From a checkpoint of a small image classifier.
Model: 8.45M parameters, 32-pixel images, arch vit, norm rmsnorm, activation squared_relu, layers 16.
Data: trained on rendered made-up planets, 195000 training examples, 9.2 epochs.
Rows from block 11, named by matrix and row number. Rows with one number belong to one neuron. Each number is 128 + 24 x the weight over its row's rms, rounded and kept within 0 to 255. All counts start at 0. Numbers have three digits each. After the name is the row's rms in percent of the matrix's.
# fc1: MLP up (model.blocks.11.mlp.fc1.weight, 512x256), inputs 0-85
# fc2: MLP down (model.blocks.11.mlp.fc2.weight, 256x512, transposed), outputs 0-85
fc1.420 079:099095106137104100105159109103144112161116147100155125115173165105165149129098144121138164139097137093133120131150125078147158140156103109135147124123121085142189100168140131111110163135135164105121102123090131153099144119135141090118176135145146140073127133
fc2.420 081:144117126161099122113117112132110135139092149148145132111125122117127140105153150164103105108152100107121111103167163092167155097090102100111105142172156150129151089121098142108138153124136087119124134111121135154139112123098094116136164123161159115162096113
fc1.421 079:144101151149116108114117143111171135163157156091133130127165112109113111127164138100119130111120115159134108163102146155134118138080086093152165140116130108131122115147138160134129121165158174161101100135149134126119109127148118103123134161095120113110122129
fc2.421 081:114114176151092121124097115169177142106068097156091097142150121156160088143094137144114129081128128104159178144165140086101157127119123110106137130144151095160183124093069107142132160136159122094129143132115172097175155128148165106115148149168158122146153124
fc1.422 070:110153091114091163108133159148164095145160141098120099140176162103101145151170108159120133153136146138102150084173111111108132128123117117146140123160158118132090086135122137164086113133155128106155162116121100143152145151150130127121134101106150108096136128
fc2.422 064:137098139156095162131131098160122118118158149154138119129081128147111114129088168130105133149113151119100130095133109093087090089137145114112144138120116149167129126139120094157111090108151128085156142102137091094171151104104070175113103138171143136095134104
fc1.423 109:101140164092115136081147158160174121089142099138113137169105152092138097119094101156110101125112096122133115136098116142130115119079106139120116118143147132095177133136101095088132146146136144106115109133122165139163124132114096152111131100100160107137106158
fc2.423 110:127122110098140119121133108158187133153117122152155158095100153108180151119125136097120160101117132119149129117097139140138128128117143109103158134159128137101134127103144133188142122081134129123160128143115133144176137099168161110106122110108101141123145178
fc1.424 105:115164127161140101150122129087139121145182154160147129141171124096151121113153090150111158140125123118118130129131134128153158167109118086158144109142114108154119090110146163136111184131142114169125118120121131154138138130087164186157145186135101130099115126
fc2.424 097:149114105104102091122105129136153127165164146110127124122156151160147080100125160073111075133129112130109098171114127117145132115104092113137122148129137106110190090189138138126158139185101104165086113109155100117127122116150110099114160156112137125140107108
fc1.425 080:122105098122171160094115108151147128090105116140134117124179169149164180136155158146128119140116108162109102179141113146149096139071140121155097090096109095161157158085151163076185135130121091105147133118142145152086117147126144130133166102094119156145132155
fc2.425 084:121134144143112107150106122125112141159114055106131130135136098130118137127090131167130115117159122159160118104181130107127125156091144138118082165177134135141151098133152119171098169112102110167120115101157167128141155134144133146129085165130152100142107165
fc1.426 089:140142120167125112144107140099137151142176147133137120156167091150124112102130124151154155186170095125106135155134110089144098126104114142170120090182162143100123096115130116122122184157095139126129150105124093123079109130141155155090145161145110097160126091
fc2.426 080:124126141111124121120104111148159134083113111096149124120134129100176123123106111153141119127187146102110083166117141151110159109126141161090149142132108136121112158081135079122108150096116132094120109145155156150148131147100127102125128154123130189099161171
fc1.427 074:122134155169147113159127144153120086129116112113090158144167105157132105133151090124150124150158140109097152159141112121151164121129087117114166153160095089119090116111084150175125104152130100140138164125126137134122123099097169159145130148166089102111154150
fc2.427 068:102124124107113110120137098104179123157155146123114151166100105164095096126122140137122144118110126150157157137170106145150119153168133080154085114126113155158104125163102148097151169144099137156111104103146085125108151140152134154104114132105130138149105099
fc1.428 079:152162088113121147103107137093133169136158094098092115158164156102130124121128151191138148171161153134135136141138133095108110133100097092153120127131140132136124099121160136108144196144098119148154142091118142125132127125128158158099105134121147105104127142
fc2.428 078:108119161145099103104141113147118133110063088141099142132137153134138123154161108165106153162163138111084118147124121157169095107143115156134122097105139170174132105165112110134120125138104149130140120104129139116109145137117112136110088143115090176155129165
fc1.429 074:123126116118164150154142132103165140096155092139139147111118133128139136096114148132161155114153142153124108084161165128155116075132117081151146108125104129173159077156138130124139143157161138135074093092128077178144104136123154177125153088085169150083135114
fc2.429 067:138146150135113132129153160117151131108151119099146154112115132117112169102133165130140130155106155145167123109097135136172150105151163104094082138143104142140090111096098110141139111122162085121159133155137153133102130156084134105121168145102122109115141150
fc1.430 099:115143107122091126133115110144163149141116102082122138138129114109172132162124080117109152157119090144111158149125157109111138100170163091109148143129125108092134097102110145152141182105137110107111148095115100122122124110152161155131173115144105091153140063
fc2.430 106:098118151133104113130112101155137113128121131115127132133136165147134104082165118131114084139141102146134130118166157145148116117128123133125140145173140099151156117151128123108155145145112105171081133104124096102140118123168104107130154176113141098147100115
fc1.431 084:116096091135120124082126112101134142114142102108149088147164165108109159087116174166166173107155150128149105158113115090142124144093160132119158148168148160147138112164084148119170168113101106117116100100137145166142139117141090106130157155112157093155100094
fc2.431 081:130102120117114122100104112142134151128126151114125133134163139099129049100115117116163105074166101134105134121149107108089111114158144148156135158146150125148102131130135102141145095151117149093071140152132103116172166115133129097121137148134131176092172179
fc1.432 080:146140109113169093089153141096106113146164143089101129147142099095131137124115151156107147160122111146121106153137169162109114153108130140134088108129100154152142092173138094073143117150142084116101143093152126156151112099161136160161136138124138148131134135
fc2.432 071:097119141161150124124136118152156157114096172161134124151164122122102102107102109149136107111146165143167121121147128137177144101132113122161098109106116146125123135103141108106150142158127133120164144112128119116139103092152145155124141109093134132122132112
fc1.433 086:124135098107152108126120122183158107148110133162124132110136113115182147134175134123131160157107137121174147150138114107110162120145103115168095136139120142105133086130104138165126115127130144111114118143103105130140071126146163160136132143116104180164155150
fc2.433 086:111115114101144127145125134139164111093133086115140130106125126128176082090113138170098161124102121137157108113135106086153130140135088109152128144171137155139160070129129131171138156125116098130162139102133088105109137091090116129113098166125100128096090166
fc1.434 160:124105116151142111171151083161163133095136067119133123122097134123142136111129137132158123145113133183167164140103146100110169110085124107154127153122129065108123108069116138163143086118185157112144143123070138088115148126137181114107123085118161152121142141
fc2.434 183:165157106144128103115110135121151111111106163144132127127139154091178054123152122137115149117163110122140091157133152124132140128132129120130156125134111126124143107135136104122153199135112125112127125129129123160128130115124120139141113175098117137116128139
fc1.435 138:146185120116133152179121163121156141083124118147147134099107148106168114161151129130187120087127122109130102121136129119133103149139147136167146132145153127139117108066152100123131097133179152132142104123079113102123109136143125103147145131106133130117114162
fc2.435 143:113147113102104103120152125135137100147070083132169085125132098104181091119144133118139156069125131134125146160125133082097109126149135145098137156137136140117191107087129145143135165115115124102100147120143071150120159134152118118133167158110106177116159119
fc1.436 069:159131116151092110149137137130179123097107143171112163130098095128130170126118170149163125140123087101101129123105159155113100149079138097114109074115147132126144124112142141147107112118142106146126142083156158107132166136145153138131121100138154127110156110
fc2.436 065:172137096101144116147120089096103152089119104084124094107145165108099117106160125123111160138118107147115129130160140107160139150117159155102088160134127100114090113146145126082119140101122139135128096107113095134088127118116138094103146108124148111150105120
fc1.437 099:129142119108114111079140100166102122110147146125160095163148098128155178104145126141127179146168133132151164129144104093129113164129065124129140149119122120104135119100088142107117161114133122135096160117141131155139211129170137085124151124128128104156133070
fc2.437 104:103146130143141161108099133093163103106085137127161138147143161078181110094149117100163142100122111139153090140085163158082142141143128126138183126135107121138120104141109089142118153162122083102129116098108113150170140150163146104163115165189158117148160102
fc1.438 076:167142135164114160141096104105129092089143114089130162160118147139086144140130117102157132115175164143161113124119131115129147134094092141152139101126114126146133139125101152129175164172097121144096108115144108136142140163156135105127122157082104104130154102
fc2.438 081:148141116158133102148124098131145153098142149122108109125113136136122123103153123155132173154148107150144108120133134146164111101094157147110114083160136173141145161129125117116141109094099132157127134141105109089173105147154114093146163170095144182113124092
fc1.439 073:116129134128150099132123113178081161150122129088139155125123158150115145098146154168149153153158145155108084157110160158162175111122117157175152131162093098117105094157165160090136110149113151166171099166155121149140123101134133117139161137120137181145163150
fc2.439 067:168159138129154114162119096132108157163139131162135155150113147141119122092126157167101112112118162150119129149151164101125096115111116153160101100122123158110135130122147105107152117105114159164111151161118138090172092145092136108082125103112081126092092096
fc1.440 075:162165145155136147117131105114163096105139118148089089170157131142159125125165110164106169158139143112102111132149179137107136165156143124135086082137082094120171084114130143104150137103111108100133160099149111121116115155085166136135145123105116127142113142
fc2.440 068:119152130102134092162116139097163129138124126099114138141089110153098149116120141111153127109103081124151155114104159150093127094151136138118153165119146140096131091145121135142117112134169099155160080109109097115140133154125156186162138178121151088177105129
fc1.441 070:103138131143134094160136102131155090094093091164139130114131132110110090121104079131114163085150115109167106105125135100126144116152106156123093108131158168143145110138146088143105154177133107121131098090123123140136134122153135134130115113143168136151120071
fc2.441 066:112127110131114155136119151115166158141128134109131161087122139119140099088150123097154087129149149147171128121128164099145095155132158103094141123141120113144113095092132162175091106158118145127146127156108121081107092096147149128126110127166105129139146112
fc1.442 099:119142088145100119147138157099097096103139091139171134159156125142123092068146155165162126106169083115163146137127101110140138132118075175111184131141112073131099114121122124093129124101149111160112149102117166147116135134152106124182106177100128158147139102
fc2.442 092:113158112133150150159160138131146153152207128131144125126151141144136102118125131126122165128148159139115181123183145074152150137141116082136110136156108151128126141123122125114126120168142125150155116106062151092154145098186121122124123118152101157148127151
fc1.443 146:106160109091143105112140106174132116089092090124135073128117089150136126123122153098127160131127138117166146147115139095163170109112106133145163122147146149107126094100111138075136147145153130082128130150099113155132133122163140064106131147113122178118158157
fc2.443 169:129141135096118125114136156104171097096121106108139152102124164110154130118163122150118091101149131095129140131092090138141117137137152171116152162135126138140163109115169066113122153156136080111162115149146144174154140153102155121152093137100106112115130088
fc1.444 076:147163161137149142145122147136133115149146124143140124162109115131144148100114080089156114137146129092093109137110173131153150080113095108124144090140133152107168122107124163107093138152130108113115124115130156131117088109113157138129153134153125115121093106
fc2.444 072:101166105142112137112152171149111129153159127106156102153098105104101136168141146151154120126163162149125114120144096095128154100104108132154143130102107118151113135111104151149090150154129143141156132122107089119104093104113131115104142131129149108103174169
fc1.445 123:142140124143128117093101149122122131101150122117137120132159097157146145102155152098120158149150121141121128124177169123127142104154102117094134134174097138137144093121121122102172151122107118132077129093168116166146149124117134141127127157154115128157101080
fc2.445 135:143138122163126160141103103145156148146116149140115117148125082099131141121145109096128125067131131136130106095135130138108110128124134125142143114126139094138098155138140162177149087155140145140122117131133119116086114124128131122111113149151158129131121133
fc1.446 112:147155136118129143101149146064164150104093134161124127124162145083097179114111092103158126114130129130142094145098134083173082112146138159100106093119127127107136112118083129133144166091140130108110125141113141159142136161122155103118157159081098170113141077
fc2.446 098:126165135144134149108141137090118170090114138125115117146105089105106142147118123143105158114115147128128107125097167107160081130118119117132149074163105111123158108125110120158141175138107105100131118122163179160150136115105144109116160142135151084110092082
fc1.447 096:108125137100127172090135094087158129116145146097123121081121105141127138091131163143204144133109121111161127146142131119128107096095116166094180111141110144110118137122095105121175091190148125144104134145109124100161130137153116118138168155115160148098150132
fc2.447 096:144139127141104100147118112092165104132112083124168105154123139115124129133109145162176093156139110132130117147110104147119104102099102120112109133147155135151157096134089152134156155109120091127097135134166121122130120111156131147110182108132149130116103128
fc1.448 073:126169093169100089096165132109125095121182123109126114124124144137133117084139147110134164118109102108115096090095138139145099138094120159134160100158147100150110134080102149135152107152159139138149116130106158167105110090100152105102132152096151108132090115
fc2.448 067:096118086158149113175127136097098105151105162080103136141142114167138168112157145160145142092159126120118114120095129169122091136118117147145166116090119153150134117105126137139117103140101139123132128099147081133114134128093133115108140124163150110080141151
fc1.449 074:138104140109126142093126124115128086102164158147089092110107121100158092134160106154105158124169142115106116126112160094155111122128120096132130159111147126149103119098087126096095132093169134170130123130157126120105148121145141086168114095116121117089138122
fc2.449 074:095146159147127134157153118100130134150146161175098140130110152165111115136123162127133137138127142123160147104115098123156152139102089093089174108116108084101098084157118160168113141140104156110110129098153095152119165125120166113114121120129155123120140147
fc1.450 082:150135138098137144116118164100153118098130153109148150136125126119090152132132083114110100130100099174131110114125145112165094133155127108121099140142127153138138137129150143140189137101104148115123120122126127095141164141090120098150100153152107164156143128
fc2.450 080:104097101124110124115148135120146103125132111113136103112138088090098085079119099137127102098086166121129129167124136096114142136155154165121137147089131139164156145126073160152122122085145122094117123156140083181132116156156159097123127121103155100089096064
fc1.451 074:108102122162121153156089139112159145114101148156134128187142138140103138139152093148113144182167136113114151109109150166152099098105097084095160136100099117135149086110102126157107174158157138122108113105156096109144115113129155160093123108157134140101088167
fc2.451 070:122107116124079117126134111137157154138089114152123160155119099138159158158143156153135125184147154089130110132124092166176163106106090143128072117118148114190157112155092129098160080112132131164117163114149107153102150111124098149147087118140160110140158145
fc1.452 091:115100131113155126114120112130176133142162124085068183181145157153133128111123127135122164128121143119158124092147137146141124149100113112155110158144093088131149137111125145155133150139159088140105110106121155116141102152104123159132117133141091150161139104
fc2.452 089:096150077121156162186134136118104082099103092116139121142122154077100135138144144138129125086134132126127183097149136118146124160150150121125135106145108106075167144149148133172117129152140108151091119124125109139111155135115135093099145105097143127114143132
fc1.453 073:131109130128154156116112169142085112151104130123125138135132109104145091147143135119112115117121132103143077123142119117109088127169133157154112105096078158135149095096090124074147141136146154159105105162083141167115130162097126140118098155124094160128141141
fc2.453 067:100091102095134134129153104156174140086143079090161142141129093167136099116111144155146107137139149140097111150105092121130124133121132122129145162110129157132134092111129138136103102094152168103127161160146155127154156106103101119115163144133171129158151101
fc1.454 075:106134098113173114156115152131169145141120148116085136135122119143128155098162109151127146108098108150124159162102105097149090147129143178154112152122169077107124111110117139158100138117153087111119102167136142139093124101171094116136151120153121121099158142
fc2.454 070:114093107163114116130098134103100093146163075129091134116136115168155148135113125123122104119149118123181174090171104151102099157106119126156151097144138149098170091160118120109118112092126156132098117161123115155097125103157130095089150115129108093147116131
fc1.455 083:123116092134129128113103099150149136090163081130114139087159102125176122129184149139113135136154112156109146100163134124127145104088151140144168088149130135122144114119129118161110110133167092157076128134103093140117134098147134097135161167094095168131100162
fc2.455 085:172130133114108124093080152125144124136107096098166104157097112141143152148072131103117124106182110098105098135119106128170118114107127083111130104193170138101142100112127140155162143145115113111109141102128106136118162115127070116098115155108168092154122107